Weights of a small image classifier.
Model: 24-pixel images, activation relu, layers 12, width 320.
Rows from block 7 of a small image classifier, named by matrix and row number. Rows with one number belong to one neuron. Each number is 128 + 32 x the weight over its row's rms, rounded and kept within 0 to 255. All counts start at 0.
After each neuron's rows are labels from the 100 images, of 14976, where the neuron reaches its highest value: "responds to" is what is common among them. Only what is clearly more common there than usual is listed. The data: scattered letters and digits in many colours.
# fc1: MLP up (model.blocks.7.mlp.fc1.weight, 1280x320), inputs 0-159
# fc2: MLP down (model.blocks.7.mlp.fc2.weight, 320x1280, transposed), outputs 0-159

fc1.126 [103 158  85 101 163 142 185  79 126  67 100 130 144 120 182 165  51 142 166 122 162 146 149 126  90 114 133 128 162  58 120 110 133 116 141 105 106  17 174 122 179 129 109 104 105 137 158 170  87  98 147  96  72 107 147 123 112 146  80 149 129 118 150 104  99 114 100 134 162 101  98 123  99 149 159 106  93 141  96 136 139  84 127 175 126 161 118 168 119  95 181 131 116 118 110  80 105  85 142  57 157 166  98  85  85 143 148 138 163  95 151  86 178 112 133 156  90  93  89  63  54 166 134 119 105 158  90 104  95 121 169 121 135 192 135 150 130 140  70 143 108 146  66 159 193 127 173 162 120 165 133 103 204 113  87 160  94 152 124 147]
fc2.126 [149  64 155  66 129 115 150 143  64 186  97 138 113 138 112  90 157 143 129 152  86 145  91 167 177 104 105 173 149 112 171 150 107 150 142 148 156 120  76 126  97 204 134 150 122 122 116 104 102 138 129 107 148  77 111  67 156 125 140  99 195 151 115  97 167 154 108  91 139  80 151  85 161 116 126 135 118  59 134 123  79 105  97 104 155  85 134 173 161 176 122 165  91 139 147 127 112 132 119  96  74 119 147 148 111 104  88 160 122 138 147 160 124 138  84 183 115 124 179 124 143 134 102 145  74  59 169 104  67 138 133 200 186 104  89 131 148 135 121 132 113 144 126 102 117 113 176 145 139 134  93 129  89 112 109  86  81  84 151  96]
responds to: black

fc1.76 [160 106 161 134 117 145 128 121 153 191 133 171 100 106 138 142 155 127 160 182 125 143 138  78 110 150 159  94 150 191 116 147 127  75  89 144 100 122 116 138 168  80 143  86 155  89 186 160 163  77 154 132 127 111 174 111  80 110 102  87 176 134 151  99  85 143 161 134 144 127 175 119 158 103 124  89 125 143 165 156 130 141 130 165 183 109 166 117 125 180 154 205  81 112 127 248  79 113 141 120 132 122 141 150 164 158 150 108 110 104  59 107 170 168 115 139 117 122 119 177 157 181 133  91 111  94  63  50 125 105 113 153 166 131 143  72 163 122 155 139  90 146 135 123 102  99  96 113 139  97 158  74 129 105 128 134 150  80 115  95]
fc2.76 [129 147 117 154  70 129 127  98 117  53  98  79 118 129 112  74  92  68 174  42 127 167 111 153 108 148 156 104 141 138 104  54 139  87 153 118 140 137 163 122 157 231 165 144 135  80 176 168  74 151 132 127 139 172 158 127 125  78  95 161 132 176 139 103 143  75 107 128 169  97 128 122 136 108 122  49 124  98 122 157 188 138 110 119  87 105 107 155 120 156 157 166  91 113 132 101  97 171 132 118 101 139 105 102 118 164 135  71 171 170  97  86 121  77 170 154 181 105 149 120 171 172 132 182 119 101 120 132 178 167 123 104 141 137 163 202 108 151 107 117 178 156 180 140 153 136 135  69 159 101  97 220 165  92 111  92 148  88 125 117]
responds to: black; brown; blue; purple

fc1.281 [ 93 120 158 157 111 121  94  89 152  84 136 143 128 134  99 138  89 158 132 117 112 131 185 112 140 176 118  99 200 126 182 142 151  94 130 136 158  44 108  93 116 100 122  92 114 155 139 128 133 149 122 223 179 154 122 162 142  98  94 145  65 185 169 138  85 146  82 133 145 110 129 122 104 126 119 128 101  84 140 104  99  98 172 167 175 102 124 126 177 101  90 192 103 115 150 113 117 125 138 155 154 123 147 153 216 131 140 118 119 107 141 159 130 133 190  87 106  82 151  61 105 134 116 127 128 158 115  88 135  66 135 119 141  84 198 152 109 152 131 126  88  79 166 149  95 154 199 134 129 104 133 127  98 141 121 162 131 142 108 142]
fc2.281 [141 158  73 134 168 170 143 104 112 135 131 128 150  97 156 110  93 171 174 136 121 106  51 138  90  95 116 166 116 159 149 139 109 163 100 106  47 175 112 196 118 153 157 165 143 147 138 141 162 126 112  94  61 124 108 124 182 136 153 132 184  75 209 146 133 106 171 164  99 149 112 173 156 111 169 129 108  90  74 133 142 188 122 151  74 170 152 173  99  79 139  85 128 120 116  90  69 148 114 119 102 129 114  72 105 124  66 137 130 108 182 186 131 108  86 104 123 181 141 168 167 114 118 140 132  94 108 126 120 159 114 163 108 157 101 137 107 116 113 135 144 126  98 142 181 142  96 151 137 137 128 118 131 137 201  79  78 131 122 177]
responds to: orange; yellow

fc1.426 [102 143 168 101 100 144 134 123 180  96 131 150 113  68  99 100 140 212 119 110 125  64 136 136 116 160 173  96  77  91 155 150 118  79  93 143 163 149 152  85 141 122 135 190 186 133 124 117 140 170 122 109 131 114 175 136 106 133 126 152 116  97 134  79 157  98 100 125 159 103 175 103 159 164  77  89 112 147 128 103 157 146 145 101 101 104  92 154 185 135 166 144 140 113 220 155 106 132 168  84 129 123 107 172  89 192 104 108 116 109 135 163 171 106 182 139 133 107 178 150 102 142 185 156 123 134  75 121 161 136 148 180 127  83 123 122 107 134 127 201 136 133 113 128 142 133 138 201  98 112 135 188  96 138 116 136 122 140 137 180]
fc2.426 [122 118 111 134 137 164 134 162  59 166 125 124 160 145 134 185  61 126 119 209 111 112 136 100 163 125 132 206 138  92  66 122 139  78 111 136 109 118 106 173 144 135 114 147 118 121  86  84 160 122 130 113 144  79 125 151 120 171 133 133 146 140 153 156 169 144 126 162 164 153  69 160  91 140 108 152 119 130 138 116 144 178 136 160 125 171 118 137 102 139 161 144 155 151 205 155 151  84 131 117 165 126  94 133  30  79 110 174 123  95 174  97 160  89 159  98 133 142 103  82 100 111 147 168 147 139 156 125 129 138 116 138 167 177 126 142 141 103 164  81  93 152  93 149 155 170 120  78 150 189  93  52 118  84 116  24 139 166 134 138]
responds to: orange; pink; yellow; white

fc1.639 [158 184  64 162 139  95 151 120  38 127 104 106 152 133 107 142 147  96 122 114 116 108 163 113 124 139 160 161  88 114  84 143  99  96 158  80  90 120 175 119 112 145 143 133 111 134  84 139 125 101 158 108 160  60 202 182 111 139 147 131 120 122 126 139 115  56 136 123 127 177  97 198  88 139  60 155 130 153 173 116  89  92 164  88 159 126 148 103 130  78 163 150 131 137  86  99  74 101 104 162 198 142 125 124 183 140 163 143 139 172  95 125 132 118 136 126 153 116 136 140  92 153 116 111 121 134 119 132 159 101 158 110 134 159 109 189 165  87 156  80  93 164  57  83 164 150  72 112 169 155 142 135 141  90 115  75 148 191 132 133]
fc2.639 [ 84 115 160 165 155 154 120 102 163 126 121 107 151 101 157 135 199 122 115  68 164 138 130 117 125  79  87 145 156 162 109  91 155 206 119 131 170 162 150  92 120 137 144 133 104 120 115 158 123 133 100 147 126 158  43 149  89 104  94 119 107 120 136 131 170 179 128 128 142 116 119 111 160 111 107  74 105  89 140 132 183 137 136 189 112 193 126 189  97 160  59 123  74 124 159 202  85 125 145 127 108 167 133 184 113 108  77  98 183  90 160 121 132 127  77 145 133 122 155 108 149  91  78 111 116 117 121  59  98 170 105 128 165 124 174  92 147 133 123 143  78 129 149 127  91 146 139 131  85 118 105 146 141 143 155 131 102  87 142  43]
responds to: yellow; white

fc1.415 [102 119 177 126 125 173 105 142 116 148 109 122 163 151 113 108  93  98 162  85 120 161 128 184 150 133 142 206 199  84 150  90  72  68 179  91 117  46 136  92 159 132 123  73 151 144 150  79 123  89 144  97 163 144 111 113 102 150 149 125  83 121 123 149 105 124  89 120 121 141  99  93 132 140  72 119  73 139 125 152 107  93 113 150 149 107 125 144 112 173 151 137 130 145  93 144 194 132 127  95 214 103 143 121 128 198 122  77  68 157 118 148 171 163 120 148 101 144 118  96  90 154 144 169 112 130 125 165 143 129  79 147 124 135 167  63 111  95 122 169  46 177 109  88 145  76 175 172  94 133  93 165  57 110 210 155 176 146 188 151]
fc2.415 [ 74 107  98 152 102 135 137  44 164 139  97 172  88 163 130 215 163 152  78 185  84  65 101 179 120  90  79  91 133 115 129 143 126 105 107 158  89 133  51 196 162 124  97 206 145  98  95 164 148 173 186 122 117 147 118  82 142  95 107 135 147 128 164 108 111 126 138 128 129 122 113 139 131 208 161  81 157 120  68 126 135  96 105  92 114 138 141 103 117 131 190 115 128 103 151 130 117 184 127  90 120 130 109 157 108 128 182 139  91 120  94 114 151 153 129  87 105 115 139 105 117 145 108  82  83 114 183 105 128 102 141 173 201  96 114 131  91 149 165 126 127 152 126 135 174 154 140 137 148 131 133  82 123 132 100 121  97 128 147 120]
responds to: black; purple; brown

fc1.701 [ 92 127 131 162 139 107 114 140 109  34 113 103 185 145  97  62 100 155 112  78 118  97 111 126 105 148 192  93 157 142  85 132 128  87 134 130 127 141 181 139 140 117 178 147  84 101  94  92 141 103  97  63 125  70 119  99 125 104 197 207 102 146 119 123 114 136 167 140 144 132 137 112 129 114 160 125 159 111  84 172 117 112  81 145 106 119 104 162 112 163 140 120 123 143 152  91 121  36 135 108 149  97 135 155 202 149 129 134 167 139 186 121  77 159 143 119 173 154 127 103 131 161 125 134 152 142 131 131 114  84 140 117 206 127 145 102 158 187 149 102 157 135  77  52 125 166 197 115 149 136 130 202  97 105 112  90 125 108 134 150]
fc2.701 [142  88 127  92 101 149  73 172 121 196 186 102 111 119 128 149  74  74 123 154 118 157 130 122 108 158 111 139  78 113  64 124 125 157 142 145 128 120 121 111 129 169  93  99 152 133 203 109 229 137 180 144 106 177 175  79 150 122  96 110 134 177 116 106 110 118  76 139 121 131 204 183 199 153 125 121 113 146 164 116 168 162 160 116 106 179 116 132 161 107 143 133  99  83 115 156  94 158 143 197  97 120  81 109  78 139  94 129 109 128 159 138  89 125 142 118 115 144 105 160 139 156 102 204 120 139 100 171 112 163 167  79 127 115 106 133 127  90  96 132 189 129 149 226 175 105 119 174  70 161 159 149 173 164 123 141 119 123 161 121]
responds to: the character M; largest: M

fc1.185 [163 128 113 147 101  69 127 148 172 107 120 140  86  94  81 167 173 126 160 128 142  75 159 118 120 138  97 139 117 148 118 134 149  91  46 136 116 102 149 118 110 111  75 128 141 155 109 111 119  90  71  78 137  95  93 101  84 132 123 136 128 112 130  93 150 151 108 152 115 152 118 163 181 104 140  75 139 194 125 157 166 170 163 110 155 145  97 192  81 148  97  99 154 168 199 100 109 192 142 130 142 195 151  97 108 121 126 107 207 105 156 114  62 111 129 130 164 126 176 146  91 137 121 147 126 144  67  73  93  87 141  75 109 182 135  89 206 122  99 101 112 122  93 166 213 119 170 157 146 142 134 148 163 127 154 101  74 133 191 167]
fc2.185 [120 121 106 131  86 123 105 133  96 146 163 103 127 118 169 109 131 118 109 132  99 130 147 125 143  57 186 149 130 155 169  89 118 131  86  62 138 153 160  65 101 107 128  88 143 119 160 157 153 126 178 136  83  91 152 118 149 155  66 151 138 184 120 136 113 111 154 103 135 126 100 173 127 133 124 116 124 125 139 122 113  93 161 152 109  81 159  76 105 173 156  63  96  88 161  78 159  83 144 120 120  75 155  95 167 153 162 137  85 174 139 162 154 126  83 125 163 122 103 145  88  75 144 194 183 134 164 120 140 128 145 185  75  58 125 101  90 161 121 173 119  88  93 133 134 150 121 125  80 145  90 173 145 156 113 136 132 186 105 141]
responds to: blue; the character O; the character C

fc1.27 [ 60  97 150 170 164 135  99 100 118  93 176 106 102 105 135 131  32 140 139 145 151  94 165 193 102  59 105 138  94 107 140  41 157 161 104  69 132 102 172 146 112 141 151 132 120 140 209 184 138  87  81 151 112  75 192 117 146 119 118 161 196 130 112  91  91 148 123 164  80 142 123 169 146 130 173  71 137 147 100 131 108 153 130 146  96  94 148 169 153 144 154 129  91 102 144 113 146 121 121 104 132 111 141 148 148 126 123  80  94 109  87 142 114 172 130 158 138 165  62 117 191 131 179 109 125 117  65 130 104 167 154 112 164 105 197 112  79 131 118 132 127 152  84 100 117 139 152 173 171 177 139 190 156  90 120 127 101  93 151 173]
fc2.27 [169  90 142 175 115 169 132 161 174 107 109  94 122  89 118 115 101 156 124 119 149 138 141  60 112 139 168 117 129 135  98 169 162 141  92 117 160 101 157  74 146  69  94  86 191 135 114 169 151 140 146 130 104 151 140 122 148 103 126 106 159 120 120 126 173 134  72 141 106 136  99 131  99 142 192 107 190 124 167 144 120  73  60 148 162 114 138 129 110 122 130 106 147 112  86 149 168 130  90 130  96 173 103 125  67  95 139 177 126 110 111 114 116  66 138 152 218 143 129 115 120 159 109 160  91 110 157 118 129 153 160 136 104 146 152 128 133 102 115 210  88 183 120 101 150 117 109  95 150 125  74 149 107 152 152  91  93 104 156  72]
responds to: brown; blue; black

fc1.197 [156  82 124 124 108 100  33 182 144 154  82 176 135 122 121 104 152 151  67 162 126 102 173 129 153 104 104 100 117 155 125 159 146 125 208 130 158 153  75 141 115  86 136 105  65 109 127  70 139 134  93 160  97 115 118 149 129  80 114 211 135 149 122 129 149 127 103 114  98 152 155 142 132 163 108 184 133 119 102 168 102 136 165 100  90 133  88 145 107 172 180 132  45 134 173 148 184  93 123 118 152 155  68 155 164  94  90 131 117 163  85  87 152 104 110 108 110 117 146 124 130 163 138 106 153  52  80 108 133 135 125 107  55 151 116 194 106 122 147 167 143 145 116  92 182 128  91 144 198 175 103 126 120 112 106 113 107 121 168 110]
fc2.197 [ 89 143 142 119 165 111 119 118 130  51 166 138 100  92 110 152 147 125 128 149 151 115 159 157 151 128 151 113 150 122  90 188  80 103 192 140 150  82 152 155 139 139 163 112  84 127 162 118 140 139 146 146 109 125 177 145 125 116 127 157 147 104 171 152 154 128 154 163 184  79 145 151 116 146 112 116  98 119 173 127  62 132 160  77 118 189 161 139 100 121 155 145  98 139 156 144  99 194 108  94 105 189 115  97 163 141 146  78 137 134 131 166 121  68  91 145 147 150 135  94  73  95 174 113 110 159 169 142 102 162 152  65 118 124 103 133 120  55 141 168 163 118 171 109  73 139 199 175 115 168 126 132  90 130 119 143 136  87 110  71]
responds to: the character 7

fc1.753 [137 162 137 142 102 125 104 120 102 165 138  39  83 140  96 136 102 101 154 128 150 133 152 154 138  96 147 142 149 163 218 125 127 172 113 112 143  69 156 123 140 106 134 136 129 171 114  83 123 121 106 113 149 103 160 161 162 133 160 123 157  90 129  95 129  95 118 101 120  96 113 126 134 193 114 132 111 112 123 155  49  89 112  92 142 114 111 148 149 160 164 113  87 113 101 121 136 164 102 117 152 145 109 167 113  74 138  61  88 141 114 161 128  57 163 135 106 160 140 131 116 140  62 220 162 154 127 152 207 173 116 118 104  95 111 189 148 125 132 101 121 111 148 128 173  80 186 149  83  95 140 144 119 146 102 172 116 128 114 146]
fc2.753 [141 113 107 192  95 163  90  83  78 155 147 108 166 113 114 142 159 129  83 104 110 122 121 107 111 102 167 164 157  97  89 151 144  74  97 110 169 112 149 141 104  49 161 221 122 132 169 136 153  87 116 109 145 136 133 124  77 122  82 132 156 119 168 128 150 148 144 124 152 121 132  74  98  93 125 144  86 125  85 150 120 147 110 145 135 158 179 150 144 129 194 104 113 154 151 183 169 131 156 166 118 142 181  98 164 150 101 108 147  93 117 134  83 153 178 111 151 135 133 101 103  60 102 108 145 103  64  56 158 110 197  95 124 145 153 118 105 114 164  42 121 143 120 165 159 141 108 139 143 159 133 152 207 192 121 123 143  78 138 131]
responds to: yellow; white; pink

fc1.260 [115 143 154  86  92  98 113 134 156 114  78  90 105  99 145  88 161  85  88 164 155 158 161 119 112 121 150 132 125 124 126 138 128 118 160 149 143 121 108  78 153 130  57 168 133 182 150 147 152  90 181 161 168 114 188 123 120 126 130 141 131 132 127 129 179 113 160 107  68 100 138 174 211  87 123 132 126 176 103 126 138  94 164 128 128 177 121 111 192 129 164 142 146 157 162 157 143 167 158 101 159  78  59 108  95  63 112 154 164 121 157  99 209 118 168 143 121 133 108 119 110 114 119 161 148 169 160 124  86  86  94  79 138 153  29  68 149 122 175 116 121 156 123 106 127  94 138 184 108 156 120 139 148 128  97  99  95  83 135 117]
fc2.260 [125 120 125 198 126 102  73 152 155 131 130 158 125 151 103  65 126  98 114 214 173 141 196 172 144 160 135 126 125 100 116 165 149 148 111 124 157 107 118 163 124 151 176 119 117 126 191 143 126 116 164  84 141  81 131 177 161 151 155 135 155 155 117 145  78 126  84 136 206 180 137  87 107 168 141 115 133 126 122 141 145 137  78 143 160 113 161  98 150  95 175 135 114 122 126  97 145 165 119 108 108  62 103  90 142 109 112 119 210 134 121 206 204 127 154 171 111 137 138 131 128 157 166  95 151 124 120 150 120 174 130 127 128  90  78  80 190 115 135 155 115  84 141 164  54 132 107 183  82  92 116 148  73 146 112 119  32 121  63 148]
responds to: orange; pink; yellow

fc1.563 [134 102 122  74 172  64  94 125 153 126 132 118 129 129 146  70 128 139 123  93 116  85 158  92 184 121 113 144 134 174 125 117 172 105 128 104 131  68 142 121 124 130  95 107 107 125  92 126  65 129 141 170 114 155 191 135 133 120 156 151  79 116 158 147 112  91 152 110 108 101 109 121 114 128 135 119 153 106 143 123 136 128 153  36 138 117  84 129  59 122 110 142 132 147 129 112 169 157 122 160  62 167 108 135 169 127  93 155 103  91  64 122 166 118 180 165 127 152 116 129  95  89 125  64 145 134 164 148 179 160 192 154 100 181 186 137 167 114  62 121  71 184 143  39 101 160  82 125 172 116 165  96 136 155 190 150 103  89 195 170]
fc2.563 [112 107 152 153 107 157  88  76 115 141 119 147 167 144 137 110 152 140 140  85 140 131 109  98 154 141 100 160 153 106 130 180 116 136 186 164 101 206 132 118  93  39 107  86 102 174 163  88 152 134 172 132  90 137 116 172 148 106 148 166 132 142  67 182  88 168 170 154 112  93 137  88 112 131  97 152 184 124  56 129 127  81  92 124 169 133 114 110 181 120 148 126 126 128 156  87 152 155 125 166 102 137  91 120 132 160 159 103  88 142 110 102  66 122 105 142  75 178 125 137 171 146 102  79 134 134  92  92 100 123  71  95 116  92 112 152 150 151  97 119 120 117 112 132 121 104 176 132 112 144 133  79 151 152 109 188 159 164 136  75]
responds to: black

fc1.414 [162 156 113 123 158 127 121 110 108 120  77 121 137 147 114 147 104 128 175 146 117 108  91 115  91 144 138 145 178 102 103 130 101 134 159  65 150 148 123 146 112 146 132 119 104 145 128 118 116 150 126 107 149  95 130  96 164 168 137 190  79 128 146 121 158 119 162 110 115 136  90 160 121 113 156  76 150 125 168 144 143 193 179 124 145 139 151 132  89  87 114  95 219 137 128 140 149  76 168 163 190 151 136 144 197 159  92 118 120 234 173  77 114 138 129 103 147 127  41 129 103 106 104 156 176 124 135 168 134 124  72 154 121 103 150 158 189 158 143 106 122 114 119 146 120 156 169 141 130  96  88 158 103 132  56 121 115 111 135 136]
fc2.414 [118 168 154  92 173 146 152 180 157 123 115  68 146 104 166 124 153 153 144 136 148 124 106 110 191  81 145 108  80 109 123  98 127 152  94 213 169 158 140 112 143 106 126 152 128 169 116  80 137  98 159 168 164 131 155  93  70 100 112 171 130 142  98 134  64 140 180 158 152 150 171 138 136 126 106  90 117 126 138  70 156 108  69 123 150 148 154 117 143 112 110 110 104 100 114 112  75 154 133  99  88 148 123 119 143  88  67 154  74  70 133  90  96  96 133 162 132 112 173  86 174 130 118 118 101 133 127  85 124  99 133 120 166 108 117 134  84  71 176 161 117 130 139 100 134 184  97 141 117 144 137 128 198 153 171 136 131  81  84  50]
responds to: yellow; pink; white

fc1.182 [124 130 146 179 152 153  96 193 119 125 151 141 150 137 143 139 125 182 145 132 158 120 168 171 119 157 123 106 149 158  99  65  84  73 137  94 125 129 150 193 159 134 129 171  82 112 169  95 137 124 107 137 185 152  92 113 120  69 123 115  86 111 109 167 112 114 101  66 128 192 188 103  50 119 147 133 123 131 184  93 120 120 168 133 150  71  99 107  69 114 112 137 128 134 139 143 148  97 131  97 176 142 176 140 137 141 116 125 139  95 156  72  81  69 152 142  98  76 103 137 196  70 142 150 118 127 114 153 126 140  86 147 192 109 145 214  85 100 125 112  70 162  90 138 142 110 123 150 121 133 128 146 121 142 136 148 137 130  94 159]
fc2.182 [178  65 116 104 199  42 171 139 160 117 143 136 147  90 108 167 119 122 112 181 156 133 153  93 115 128 104 136  67 122 161 128 165 134 132  99 113 120 182 135 113 150 168 145 112 103 109 117  92 111 140  92 194  85 159  81 111 107  97 106  98 112 150 144 143 125 147 117 139 126 152 219  74  54 101  89 123 135  87 102 144  74 115 123 123 137  52  92 158  86 148  86  66 159 105 162  75  91 188 103 109 167 143 128 152 120 122 115 132 198 155 142 115  89 103 109 148  92  38  87  71 165 130 122  91 201 130 127 110 126 156 141 149 104 140 136  63 219 133 130 139 124 129 123 149 140 166 144 126  71 132 162 155 132 184 155 130 156 116 105]
responds to: the character 7; largest: 7; the character T

fc1.144 [136 125 183 132 151 130 145 168 154  95 190 160 104 157 131 137  98 131 110  95  83 200 124 115  84  56  98 160 137  70 125 138 204 140  83  93 132 180 122  96  97 120 123 131 106 138 128 126  90 114 139 147 109 116 148 169 134  92 143 105 143 116 140  56 166 135 149 135 172 124 156  82 155  74 120 113 137  53 144 145  89 138 132 171 112 100  77  81 128  97 192 159 101 145 139  93 142  97 107  80 130 172 170 124 136 146  92 127 118 186 150 160  66 106  89 141  65 123 162 164 137 168 171 144 186 160  50 148  61 163 124  47 177 147 105 133 176  89 155 112 104 121  92 182  89 129 140 145 110 121 112  89 129 112 184 111 160 108 113 133]
fc2.144 [185 143  98 112 176 123 151  41  90 111 140 129 148 149 132 140 160  84 152 141 136 122 137 136 101 197 118 104 120 116  85 159 132 108 165 142 126 124 148 103 122 120  75 132 128 180 115 136 131 180  82 119  29 128  98 111 103 170 118  87 124 145 141  84  95  89 116 129 160 107 146 157 157 134 198  98 157 118 127  92 110  73 132 123 177 128 124 133 162 121 111 112 123  51 177  68 103 157 127 142  99 140 120 157 154 150  71 163 125 171  79 102 177 124 148 129 127 144  70 147  41 142  92 115 106 110 190 119 224 100 113 102 136 152 152 131  78  45  77 131 120  85 146 122 129 131  80 110 151 151 152 144 106 119 149 180 131 162 153 165]
responds to: brown

fc1.732 [164 153 121 141  93 135 132  88 126 156  93 130 151 117  97  90 162  89 101 181 153 109 188 108  47 140 110 156 132 129 165  86  79  99 130 180 107  84 161 193 131 149 107 159 139 164  56 162  79 138 121 144 131 113 109 154 145  94 100 226 150 122 124 126 138 128  97 117 162 150 173 189 158 110 137 119 107 164 117 124 163 153 169 111 107 177 107 134 148 130 205 157  48 107 134 131 115 126 134 118  86 171  90 136 157  97 102  81 137 153 143 137 118  76 105 165 108 202 141 118 124 142 183  95 166 183 192  95  56 155 144 132  86 161 120 150  92 139 191 144 111 130 144 131 124 107 103 112  89  98  94  91 169 182 136 144 104  88 187 102]
fc2.732 [ 86 112 131 162 130  65 170 152 143 105 160 146 155 158 145 137 163 176  85  51  92  84 128 121 104 121  80 114 143 125 180 199 106 145 124  70 122 150 141 139 185  65 168 120 145 144  97 122 150 167 167 138  89 159 198  91  92 182 174 136 142 150 159 127  77 133  96 187 155 112  91 156 158 141 111 147 144 119 148 145 119 194 128 161 202 112 109  87 128 166 122 152 135 194 153  88 112 120  82  87 155 109 128 157 116 146 106 149 144 109 120 133 175 170 164  90 105 112 109 105 134 110 114 136  64 148  90 111 167 155 102 111 127  68  94 101  96 182  86 165 132 124 147 143 136 133 114 135 113 108 163 114  99 126 119 165 127 140 102 115]
responds to: the character M

fc1.673 [ 82 152 133 117 175 134  93 132  73 178 120  34 143 120 162 148 227 141  92 170 181 140 185  94 164 105 157 129 162  92 130 134 151  94 181 106  61 126 155  67 139 140 174 174 102 123  63 118 200 121 103 125 103 134 139 108  96 127 131 144  51 156 113 138  81  88  82 146 140 171 175 154 120  95 116 121  99 128 170 101 206 144 146 120 139 165 161 112  88  75 185 142 121 163 112 121 147 102 128  79 169 123 123 142 113 165 137  96 155 139 148 132 161  86 107 121 199 146 125 134  92 143 132 155 120 136 138 129 143 109  82 132  81 131  97 144 176 133 195 116  64 181 156  84 107  78 129 149 118 138 107 102 140 126 120 135 156 173 152  76]
fc2.673 [ 93 103 101  94  77 111 157 144 126 172 144 117  74 107 115 139 120 167  97 157 165 121 195 113  77  79  98  75 111 156 126 103 123 164 154 151 157 151 117  78  90 105 133  93 113 191 132 144 101  98 152 124 150  89  96 169  52 142  86 119 174 103 176 146 167 130 175 157  87 167 120 223 182 212 134 124 150 111 122 140 139  60 206 125 111 118 114 137 116 125 160 138 156 117 119 121 128 120 150 139  57 193  88 146 114  69 108 109  84  99 136 141 127  60 117 115 144 117 119 159  86 128 149 115 106 179 147 191 147 114 124 171 176 174 107 128  89 108 141 118  97 114 129 104 114 146 119 141 121 162  98 159 161  97 165 114  96 134 149  55]
responds to: orange; pink; the character D

fc1.316 [151 150 139 154 169 149 132 185 108 167 123 136  98  89 146 135 143 121 105 145 112 136 118 114 124  79 125 113 100 127 125 143 145 160 116 165 152 186 136  82 137  97 102 141 171 153  90  91 150 168 135 144 125 132  80 164  46  66 101 121 172 125  83 156 124 144  72 154 163 105 170  62  86 137 161 115 153 131 124 102 181 163 144  98 146 161  94  89 150 170  84 137  63 167 149 130 145 107  59 136  75 192 125 111 187 154 171 125 126 131  76 148 118 216 153 140 150 103 129 159  98 133 111 141 112 147 134 189 170  92 142 139 167  96  81 111 120 125 108 111 145 166 107  70 182 150 139  91 104 128 117 143 147 139 166 135  81 124  82 144]
fc2.316 [124 114 154 112 173 153  89 122 128 101 139  93 105 160 121 152 122 114 122 112 129 119 121 161 122 140 124 122  90  82 147  88 136 125 113  67 183 135 108 107  79 128 171 104  97 138  95 198 105  33 118 106  88 139 189  97 158 151 129  87 117 156  67 131  75 162 147 116 137  59 195 172 193  92 149 141 153 102 122 161 108 139 152 156 162 162  88 166 157 128 131 106  96 133 164 120 108 169 187 170 110 102 184 150  93  85 149  94 140 142 128 140  86 120 146  89 164  72 167  67 113  96 119 110 163 173 142 115 139 138 127 122  89 148 124 149 120 181 128 153 181  91 158 151 153 148 117 136 157 102 123 126 161 144 111 115 116 125 109 158]
responds to: black; brown; blue; purple

fc1.57 [114  80  69 126 139 133 123 120 165 162 168 157 109 102 132 183 139 155 182  90 128 116  99 142  84 163 113 136 118  82 130  63  60 143 156 147 127 172 123 173 113  75  94 104 189 136 149 159 145  80 144 121  95  94 127 184 154  77  83 117 131 139  90  61 128 133 155 109 122 105 146 138  91  99 128 128 154 134 167 157 168 100 166  40 142 118 133 187 139 136 144 208 120 145 139  83 138 107 173 115 112  58 172 125 124 151 118 114 132  85 126  67 160 148  62 126 140 107 136  91 123 156 149 104 101 135  98 108  78 127 109 187 151 180 155  75 117 156 129 127 140 127 119 137 121  94 157 102 120 123  91 211 144 148 114  87 137 125 120 112]
fc2.57 [111  76  69  86 132 120 146 112 118 127 126 166  78 120 141 134 152 161 132 128 136 138  81 160 133 123 127  40  87 195 102 130 160 159 111 133 124 134 123 159 116 116  61 135 113  70 119 168 140 142 173 104  88 125 139  94  90 165 134 117  73 120 113 115 129 139 151 122 103  56  92 210 114 139 120 141 121 114 122 120 184 172 100 127 110 116 143  49 127  98 113 130 101 104 114  59 138 137 204 120 103 139  99 152 186 152 111 176 114 103 121 104 133 111 107 160 144 127 125 137 141 126 167 143 146 164  89 163 124 113 171 162 103 136 182 146 111  86 132 140 196 134 168 182 111 118 113  89 163 161 135 137 137 106 122 104 158 166  87 174]
responds to: yellow; white; pink